Weights of a small image inpainting model: widths [48, 96, 144].
Rows from block 3 of a small image inpainting model, named by matrix and row number. Each number is 500 + 50 x the weight over its row's rms, rounded and kept within 0 to 999. All counts start at 0. Numbers have three digits each.
Before each channel's rows are labels from the 100 images, of 14976, where the channel reaches its highest value: "top examples" is what is common among them. Only what is clearly more common there than usual is listed. The data: made-up waving flags.
# conv: 3x3 conv (model.enc.1.0.conv.weight, 96x96x3x3, each kernel summed), inputs 0-47

top examples: blue; yellow
conv.91:459574507509451523478566471488516526458432549461465578551546541607433461453506489497448405570580451544525443504468518502495524548577506544534436

top examples: blue
conv.55:470479512458460511506484475469521492525513552471485513462490504456537543504445500611448487489544521539596447541345493612490476477539552507475501

top examples: white
conv.26:560496479503532557472509466455516478574493605501575440471590488505456540446485516492454502443578527479495559474541436611572444559528463558493482

top examples: green; yellow
conv.51:444461515489608523454546516443506568469472528546579547527418425562478505423510442382462511420488408458598395504460470506428532433517498449410437

top examples: red; black
conv.62:512504502457462544418606512480556415510559571521569534470461468483441513516476571525597495579525555605493462505459537509602487478556445472484533

top examples: white; black; many stripes
conv.14:536408576532527404449463499480543512450542476581595458454563562425458465431496495580498457510553453438587512533488514464544645520450502509441425

top examples: white
conv.92:512480510549453503536483455367530548495489500518534388519478425527497565521458491522423524537547517479579530494503569539474417470502434515505526

top examples: teal; red; orange
conv.23:501514407560505434518491511506555469429496534504568467522423428456481545477466497492568532537547519455490549558472583565525533448398476342512480

top examples: yellow
conv.37:454474501431477523459488434505552565547527563418549572573457469463480478501542553458489513450480527458465423469567459494567439642521559499474497

top examples: diagonal band; black; saltire
conv.95:519469526527438393498522594519454496475626611530541497567516498556487468413527473428556474465501492497413498518617447504486539481567455455488423

top examples: purple; yellow
conv.49:415470502468523455504508485487518558548456480513409534469545540543512499522468541500580472439427435520553565453419437499499594516569498492482417

top examples: many stripes
conv.33:603512535503506496416544470470518440497531378488489527427475486454563443531435591435593596495457524422534422468559587523467498560537533555524552

top examples: many stripes
conv.87:593617504515469485386526468514509534474385501546511540480458433503443423535433555575495520504464495579562417534501526536465413462538542519536454

top examples: ring; white
conv.44:501515499444567515553468421530505526487516505532573510515428492485445537580526526572546456623477543436573479580492459517584521549514493518530442

top examples: green
conv.22:510431447486572544511551579455505466622461466512516461493530496533471508474448424464547535507542496556530502405474451465470458496529528545583431

top examples: flower
conv.79:506440508484458482509541501518539501429532508536541560580415486485514464518510461533493465630535554520387580516402459450503406488544480536550429

top examples: orange
conv.41:443535582532568500526545385484528517527490531530484467488431494445528475559438398510440510524539460524478492550522522493572553551464484457576525

top examples: yellow
conv.72:538450531594525439438622464471532422459547510511582616456415486497553474446419505488479522531505486609471554481533467553511446583532551487512499

top examples: black; white
conv.19:446420454529508459425481523486496530620559467474533510513497531552436474413526438444519497512462494463467533499435497396513502522550638444462564

top examples: red; ring
conv.6:560437411648481490497564498446510545505453449484511457504518429506460445561510547537540490503452476514537510493565503545462481435556506447553634

top examples: ring; triangle at the hoist
conv.52:415513416514518420563492460545377458581434471415462505524569574492486527496564486481533518418523462542542554467496509470517504414501514482508471

top examples: diagonal band; saltire
conv.12:493598534473562456604470432546465452550527427507555452552516501467562481449527571447532545523582574472522512456562468459444517540545599494524495

top examples: blue; orange
conv.43:492430526466528474501523536559493411442625549552456475487476523510540550559469532544590619450522466444507396513557476501440493572552465500468526

top examples: ring; white
conv.1:448615484615417389538429478610467504517546420482519476559483444539561414480475500553507415398574441514506443437565501567415471468488515528484571

top examples: saltire; white; many stripes
conv.40:451457580511554452457581479446543448432476399467526543522538464563531512431516467418449410523637521409517572438490516501510590527519396552504526

top examples: grey; saltire
conv.71:483543510475511473575522433594496491404558506568497484520496493449536509465491587483457496566436425552537448427602493544471466483489494494476411

top examples: upright cross; offset cross
conv.81:545574521468425437525468478561447592573632498533618454452494535480443545430442468462456505445410484458472510535517487461527444500451501479548450

top examples: red
conv.47:409538461545498546620586521486436476468399537530499537502479538475447490506530477513454469633492536475527459492455593375519590556483527518406481

top examples: black
conv.73:496504533507506464514492532551474512540615552415496467445488423469440508519552596549562461548403440517507481449509505518456603539528384488445526

top examples: black
conv.84:385502455494495444444475460476454471529462601523504442475489571524529500415532475513538506455540484529513500483419417640476524457481525417498525

top examples: saltire
conv.27:484582549528505417428503571483552544466471423525479498469595417506489518440439476489449482429552480482534456496499498445485570542455446499469505

top examples: yellow; blue; many stripes
conv.64:436521460442489449419486575595539463483482503516498541480505440512514503507505496459393512402472517544530464473539482472441585445535496500560555

top examples: blue
conv.39:482500505575442452439567510470566590528464449553579479468547483506545441434488481506529471535497543572494503572486455504447628433538473446549406

top examples: pink
conv.8:529526496545533485600460457483505515407576525519448639542485507506409481548484509483432499499529495522468499588500521434502441481485461532537563

top examples: ring
conv.16:451515443519472369601546467510405531554478543474462493529491467484440588472536502483523413394498455559578467458490486470556564529544537449525430

top examples: diagonal band
conv.93:604475551498511505474533530503517446565542514560573444551507541532451452491531405413505540512467515532385563486462409523496381450471470549516411

top examples: purple; yellow
conv.82:502550401507392504473482429539498637517552547489463491486527493433548507545505687601452501518500513507509551501614459517473477537489480579527404

top examples: flower
conv.30:505486424541462520568403528436475428535544466533513423526531482540464428550531444512607410536501595491442515531495487405523578587488599463488592

top examples: blue
conv.18:563540481535548467478524601525402525392489501504483538429466484572324550432498575521553489574538541499545513439501513526486543457592519525542458